{
  "hop_length": 160,
  "win_length": 400,
  "depths": [9],
  "stem": "single",
  "widths": [256],
  "shampoo_beta": 0.95,
  "eps": 1e-08,
  "merge_dims": false,
  "one_sided": false,
  "adamw_lr_other_params": 0.001,
  "batch_size": 128,
  "epochs": 40.6,
  "final_lr_fraction": 0.1
}
Rows from block 6 of a small multi-label audio tagger, named by matrix and row number. Each number is 128 + 24 x the weight over its row's rms, rounded and kept within 0 to 255. All counts start at 0. Numbers have three digits each.
Before each channel's rows are labels from the 100 clips, of 14976, where the channel reaches its highest value: "responds to" is what is common among them; "loudest" is the band of the loudest frequency at the time of the peak. Only what is clearly more common there than usual is listed. The data: synthetic speech, music and everyday sounds put through simulated rooms and audio effects. In brackets: how many of the 100.
# c30: last pointwise conv (model.blocks.6.c3.0.weight, 256x256x1), inputs 0-63

responds to: far (73); drums (55)
loudest: 1000 to 2000 Hz (35)
c30.107:142127141118162123134110125135172085187167132114134139101158131149111143128161126105168162136128130102142131070107200128117139126125129122162130142086131132100159137136148156192139104143150121

responds to: wah (99); number of effects: 3 or more (50)
loudest: 1000 to 2000 Hz (33)
c30.219:148111121136133108118166116124108114104091138145105120110148122122158133118122147111129119136134145129146172138192130142140160129147119131126113151116113140148127128121127138111100163137121171

responds to: wah (100); number of effects: 3 or more (43)
loudest: 1000 to 2000 Hz (57)
c30.112:202077138132109099111094119117144111112166156135136117112120108140121145174110123098089097135119125101164102139152121135116130145144130153161139124134112137131121123119124135106128106148128192

responds to: bit reduction (94); everyday sound (55); number of effects: 3 or more (42)
loudest: 4000 to 8000 Hz (44)
c30.168:131142128160144126165123169144153095129135137122095135126190163113158138112155135133132142168117118153152100147096117103169100138123168152081134119141098131110131113099129120108136099137127149

responds to: wah (96); number of effects: 3 or more (53); bit reduction (36)
loudest: 1000 to 2000 Hz (46)
c30.146:177083139148119124155155131131127099121101161093133132122156141097146152173107119107107156136112108152150119125167144123137111130114135141154121143093144092156123131122115142142159149111090140

responds to: reversed (74); speech (67); ring modulation (36)
loudest: 250 to 500 Hz (41)
c30.37:125185071108153123122095130149132114144160154155124127162109113143127139106179143131108122137116139139127130178209115115112140160118132130145105135102135119176124097133151106120132119135135123

responds to: speech (98); telephone band (37); bit reduction (35)
loudest: 250 to 500 Hz (47)
c30.109:157087127134143124110098111155119166156122094093164143137152145136146158145122127098132159150115162119131114097131139188128149139120171149109095145137107152175135145135139123123143191138138090

responds to: everyday sound (91); short reverberation (88); reverberation time: 0.15 to 0.3 s (68)
loudest: 2000 to 4000 Hz (30)
c30.12:084113123114111116147146118123122117110158163146162138088161143097136117112120120112099137128110132163153124119117156125159143114200112121151152150092103155125151128144154158169157118122121107

responds to: dry (58); speech (53); reversed (39)
loudest: 4000 to 8000 Hz (35)
c30.92:133123130110145151128132116152120083103142127164120123186096137088138175133114140155140091148132112140129154165133143157133116128140146131114108123137100111144153134109108108115126140170108155

responds to: wah (95); number of effects: 3 or more (57); bit reduction (41)
loudest: 1000 to 2000 Hz (39)
c30.70:217118128144133114128142148158138130097085148111121135096098121175121137180129143104137127130148102148152138115194144133123111158129140102133105132108113153173124114111092141145128122128117153

responds to: band (80); distortion (75); telephone band (35); chorus (30)
loudest: 250 to 500 Hz (46)
c30.233:123138128076128140132201141137129137081141108119113117105111053180133151132109107094122113127135154140139109126149113149097156101152157118151129170098113112174138140105120115101144076072125086

responds to: telephone band (83); everyday sound (60)
loudest: 1000 to 2000 Hz (29)
c30.32:130110111120122142166144142176145140120069114086137151132144140102121183148110107129133139144133115157136117126126130162100130113126154116129100133129139143138102111151141104169122111107117167

responds to: tremolo (98); drums (61)
loudest: 4000 to 8000 Hz (25)
c30.41:136112113106137122182102131111092126094139104099158144088122079123120133087144116123132154125121110097145133137146140124146124147100111164129118123107137148120109142145108118123123140117136139

responds to: everyday sound (97)
loudest: 1000 to 2000 Hz (43); 500 to 1000 Hz (37)
c30.14:130157064150141144150155128129176148106156107207114177146161109135093107115108109080131152145121093111126203146114135169127104148085119166136102114143173138106111130119100142114138126115087110

responds to: wah (58); dry (45)
loudest: 1000 to 2000 Hz (34)
c30.240:121109084150125116153130123162122150106149100181174144105110142112099123096130130127096118119156162107138158126128126135151107128145133174132117125155128144154140109111119140133171119156112156

responds to: telephone band (97); everyday sound (50)
loudest: 1000 to 2000 Hz (44)
c30.96:141140147150105116136110107135121185221120132132194123160120117104118134151118151113150078128130166153093122127123138110138123120132096151138096126118153117114133112108129100140113127113125143

responds to: short reverberation (98); reverberation time: 0.15 to 0.3 s (67); source: everyday sound (60); bit reduction (47)
loudest: 1000 to 2000 Hz (33)
c30.91:146128112117120155157126143115111119155122142138088154110102096130111100135100108093128105175149128159120101096118133126127166109174109139115151138114118195135117115131156144145176139139101114

responds to: short reverberation (88); everyday sound (69); bit reduction (53)
loudest: 4000 to 8000 Hz (26)
c30.72:137089115114123110119178167131095086162145157111125148127197117187165155096149132138154134148121108122128129119120142155116146111113114156180147142149124168131118113163158157162147142109132103

responds to: speech (93); dropouts (33); bit reduction (31)
loudest: 500 to 1000 Hz (49)
c30.236:105148095115138102104136154141132133126100164156142127146154130124191173180142132160125120114136151108169144109112216150127150106125118101108150153098094145138094132148133168124087183099104123

responds to: distortion (76); tremolo (33)
loudest: 4000 to 8000 Hz (33)
c30.62:104107139126110108117167162153148127098172121131122157123132149188123139122111136156085122164144112139156116135126129133115168134146158094156151144172102114104144134109083155129101082138154143

responds to: telephone band (60); drums (60); number of effects: 3 or more (49); wah (45)
loudest: 1000 to 2000 Hz (34); 2000 to 4000 Hz (27)
c30.17:149128110139125131123130133173166132096091125093215130116100094143150119081129116136181107145132146151127093074163190103132102111126124097097129150150136110120151119114134097153144092124094151

responds to: wah (98); number of effects: 3 or more (34)
loudest: 1000 to 2000 Hz (41)
c30.172:138101165094131158123154141136127167132107105138113067157116119115130158138148142138112102090129111126180138090171108086130152168115142116105164121156152153136137145129087133100154116134114110

responds to: tremolo (65); speech (52)
loudest: 500 to 1000 Hz (34)
c30.174:167173159131146132130064138134122124161160133152139115154182172132091132104127132119150126145132139174105111150082125198100143154119102123168133103140140129127124128121108113118109125114132131

responds to: distance: near (79); wah (48); chorus (36)
loudest: 1000 to 2000 Hz (25)
c30.74:126133113193093154116099131147147119096150119173136109132115109125156115126092172132139129089121102126137132161120192182091079108105100155088151110165135173099142101156144130125122134097107105

responds to: band (98)
loudest: 250 to 500 Hz (46)
c30.226:136156141127138131136148081117124161130132123136116148097133191119125122108140255133116149133107137139116157119152123132126180141101122123146153117142125131130114127149118142125138118131099103

responds to: bit reduction (91); everyday sound (89)
loudest: 2000 to 4000 Hz (31); 1000 to 2000 Hz (30)
c30.255:110130169139106141133128077123152114088119139110120138104096153117117130111129109102104120166110124151126130118124154158120102129119142115135181143113121127107136118104115122117120110152117096

responds to: ring modulation (95); drums (82); number of effects: 3 or more (36)
loudest: 250 to 500 Hz (50)
c30.27:174108109111157106130125117145078124133158173096120150154124129077123136107144143148125170121120150088084107141184146089137110223103125103125170167141159128121094142130144118110116113116158130

responds to: bit reduction (99); everyday sound (61)
loudest: 4000 to 8000 Hz (38)
c30.121:119113136155118137107123119130112075130108153133123114107140135124101127113106147140122118147160138129145167111160129163100116125119135139110118115135135114121121119132113137115159140159116108

responds to: short reverberation (89); everyday sound (62); reverberation time: 0.15 to 0.3 s (55)
loudest: 4000 to 8000 Hz (32)
c30.61:133093151101127104104103127123080109197162168127153156118097131086200107137156113093173137180121141138128153148138119114150113161125125113181116139135129174119133096131153143187116143154060122

responds to: dropouts (36)
loudest: 4000 to 8000 Hz (58)
c30.102:156131114125130129120122140134146136099161146160121120153149107121166120131174125162217118142106127118152126199135156121141093100122096126175117135116109107117129104117128110162127133094109156

responds to: long reverberation (83); far (73); reverberation time: 1.2 to 2.4 s (58); tremolo (51)
loudest: 1000 to 2000 Hz (30)
c30.28:129113150101059104094119147117128162102112128190117162133108117106127119136113158114102134125121170142128136113076156121156159129101133154118125152160099134120117126104142160115137133157126144

responds to: drums (81); distortion (36)
loudest: 4000 to 8000 Hz (59); 2000 to 4000 Hz (26)
c30.69:144120174125092137080106116155168130128142113127117108133169120148186157147124140112169129151129119132182133144134205131131140160109156131126126128152130109173078140113153149155119163129149089

responds to: everyday sound (96); wah (44)
loudest: 2000 to 4000 Hz (41); 1000 to 2000 Hz (30)
c30.58:168144140130116128101140121105166122108199095198101215122137138123163070115124121121099136158107105153180127130121093132089204079125113132124101102126064135133110119125088108133130138138121107

responds to: reversed (97); speech (67)
loudest: 250 to 500 Hz (40)
c30.195:151135118180127167124128139146127120135142150133130093117072092093109125109161158171125112084158144120097094143154142149141125110150154156140121119156146148078141103157133116135110118120131121

responds to: tremolo (79); number of effects: 3 or more (41); wah (40)
loudest: 1000 to 2000 Hz (38)
c30.176:140126114137091123134128132155146074108145145137117140117155137107140138085137120117114150149141137145138111123159152129135134143174128124102119152109118113137099108128158094110120161120141148

responds to: reversed (89); speech (87)
loudest: 250 to 500 Hz (35)
c30.150:092086107115129109144138126124111104127134142112163093134104098125101139111098115122133137156116135118109168101134165153088099107120122145127127094089164115168180139111176087142126159162185089

responds to: bit reduction (82); everyday sound (61)
loudest: 2000 to 4000 Hz (26)
c30.192:161122144133145115103149142101158114156135123151155129115108114214148131118119133137134223113135122113124160111137112127246115130094086115115133146177132136112153141121123105127134092146163117

responds to: echo (75); everyday sound (60)
loudest: 500 to 1000 Hz (36)
c30.79:116096121148152093144138124130148106092147134132120131147122151168164107138146136159113149146128142125118110141140106130149118106137143123102102165162143131149135152120145103146094106177134135

responds to: everyday sound (79)
loudest: 500 to 1000 Hz (34)
c30.204:129137122148090140123169187150107131084134117188139135145141095100135130092098156141140144140150126094175128139125125119085113130121151135112155160140121090092119155146135103115111146130117101

responds to: bit reduction (99); everyday sound (54)
loudest: 4000 to 8000 Hz (40)
c30.99:143099186188106142137159146194149140127095116103175170120071116103168133125116144135150127098107142125120108091099138115130128147128100116106127112118101120127130110131095129140112124140060100

responds to: distortion (71); wah (56); number of effects: 3 or more (36)
loudest: 1000 to 2000 Hz (26)
c30.30:114135124123133139127153162132146111132119147138102101146180145118108185184100165115105146117148088114164152146135167094138125131135107178135127122112121132118120130120139146126132086119128126

responds to: tremolo (60); everyday sound (56)
loudest: 1000 to 2000 Hz (36)
c30.76:100119160130107126109146118131125110126167085236147110128155123141140121159119124171115123106160112095109127118133165144131137128142094135099123124155126118081107170140147124131129137137112121

responds to: wah (100); everyday sound (55); number of effects: 3 or more (33)
loudest: 1000 to 2000 Hz (43)
c30.111:139088136104122150095116086108152143120118153152138129131112145133137125173148151150124131094152130112104134114115138147121135123144113144135144105142135129067133124135140162142119085104122139

responds to: everyday sound (97)
loudest: 500 to 1000 Hz (49)
c30.26:139124126186172118133201158129175165093148106128119165114130136150114096103137113133113125124107118143169153137082112132146133106153133106118107113143075141150124128088110084158128122165127135

responds to: everyday sound (68); wah (56)
loudest: 500 to 1000 Hz (34)
c30.200:102119142129110147139124144140106170096125123144099042155134130142121169161205145121139158150184146143134133078153080143123142107129124119134112138155129144117127188127133120145110132109177120

responds to: speech (97); reversed (60); bit reduction (34); number of effects: 3 or more (34)
loudest: 250 to 500 Hz (49)
c30.142:160108114128133115124131113173095131078105135090137165109095113092171163139121139136148117128132148098115113127171143125103136142127113126091085117093122144211147116129198123141158155168105129

responds to: everyday sound (61); echo (52)
loudest: 500 to 1000 Hz (41)
c30.4:171188120118162150114142133104073106203138141115158126162155138111113142114137092113135166125133167125129135116076102200110123146134135151152123133130117121127134110129082125128141106139120100

responds to: long reverberation (75); distance: near (74); bit reduction (35)
loudest: 250 to 500 Hz (35)
c30.59:104135130150148155116137136123119178152124112120146139189112155100191146131133110122127130118108111130121113112117087110119103170105104081214128125099119122131127095137103140120121090148111137

responds to: everyday sound (50)
loudest: 500 to 1000 Hz (41)
c30.133:146193142096145133161151101159141103153164132148161119136121115135141096096166091153139171141140160119116126096122156117089114130106098137191152134109103132094170124110129082142139211109177143

responds to: far (85); everyday sound (83)
loudest: 2000 to 4000 Hz (30)
c30.85:095137153092138119141149125117151135099159100154184098147105133139143143131164114138148105135061162136114158162137152103140083130136146111083125131181141144137140135115135121106117121159062153

responds to: long reverberation (98); everyday sound (64); reverberation time: 1.2 to 2.4 s (59)
loudest: 500 to 1000 Hz (38)
c30.60:150132161164146141123158092111130128138122102131121143176141131120178125155096130073109122140105177184132106115132092111136120139163138156185091127147106121111123141132122118115114111155144087

responds to: ring modulation (89); speech (66); telephone band (39)
loudest: 500 to 1000 Hz (37)
c30.116:138125126134116125131116128110084161114074124099140158135141118155108063102159073149111151115122110100142118123136146086140074157167099160162125153150151129125096132137103101145138110103124136

responds to: tremolo (97)
loudest: 4000 to 8000 Hz (25)
c30.83:080115139104128151137123139100143094124120128151098112114116101177166123092138142175126101151119143141140150118112163131109145123132132078149076090129109101161139131123125101147149129120124091

responds to: far (73); wah (69); telephone band (43); number of effects: 3 or more (43)
loudest: 1000 to 2000 Hz (41)
c30.207:152150145105118124149137099132135130122088125114154127140136092130144141093159101134133152098158167127091115081145148117184096134127145135092100148118136141120102122152101119126090032145100140

responds to: chorus (74); number of effects: 3 or more (30)
loudest: 500 to 1000 Hz (35)
c30.52:153140107117148145104070125116129151127111096103116176148111148096132182138146121161130126115099133160114148143110088141109106108155115126160150098125130110193163143178097118116123129101129131

responds to: bit reduction (94); number of effects: 3 or more (52); wah (43)
loudest: 1000 to 2000 Hz (25)
c30.198:167141168159125120116137136114152130117139162110152129117150127191090145093133128157128158134108117146118098109106120169171091153136146142125112145138096120125137087107127099167118101122114146

responds to: echo (100); everyday sound (51)
loudest: 500 to 1000 Hz (34)
c30.16:151123127126142123089098145151131126073151140170086124156107155110121108185088129121145146132132161111153132119114142159090120116156126130109153134122118121113102105129215111137156160101131141

responds to: bit reduction (99); number of effects: 3 or more (33)
loudest: 4000 to 8000 Hz (46)
c30.197:110140124113097119143153212163087141094110132120094133170105140118131128130099142110142175122126161122150128088164108135171099112131112204166132117114128138124102112122085127148118101117125148

responds to: telephone band (68); drums (60); number of effects: 3 or more (52); reversed (39)
loudest: 2000 to 4000 Hz (54)
c30.251:128103167155122156150168151154197076137187119142137237101098168159132129137088118105145146124143116231215106126110047130101128129100118128115127142126074124111128136140140125130109122115127123

responds to: wah (88); number of effects: 3 or more (38)
loudest: 1000 to 2000 Hz (35)
c30.134:140129092088125104096158167151160106123097129131116138145124124151129128150130130122134107115112106120123143127148164088117120125139112112121123102126143119153119115090112107140127124155156113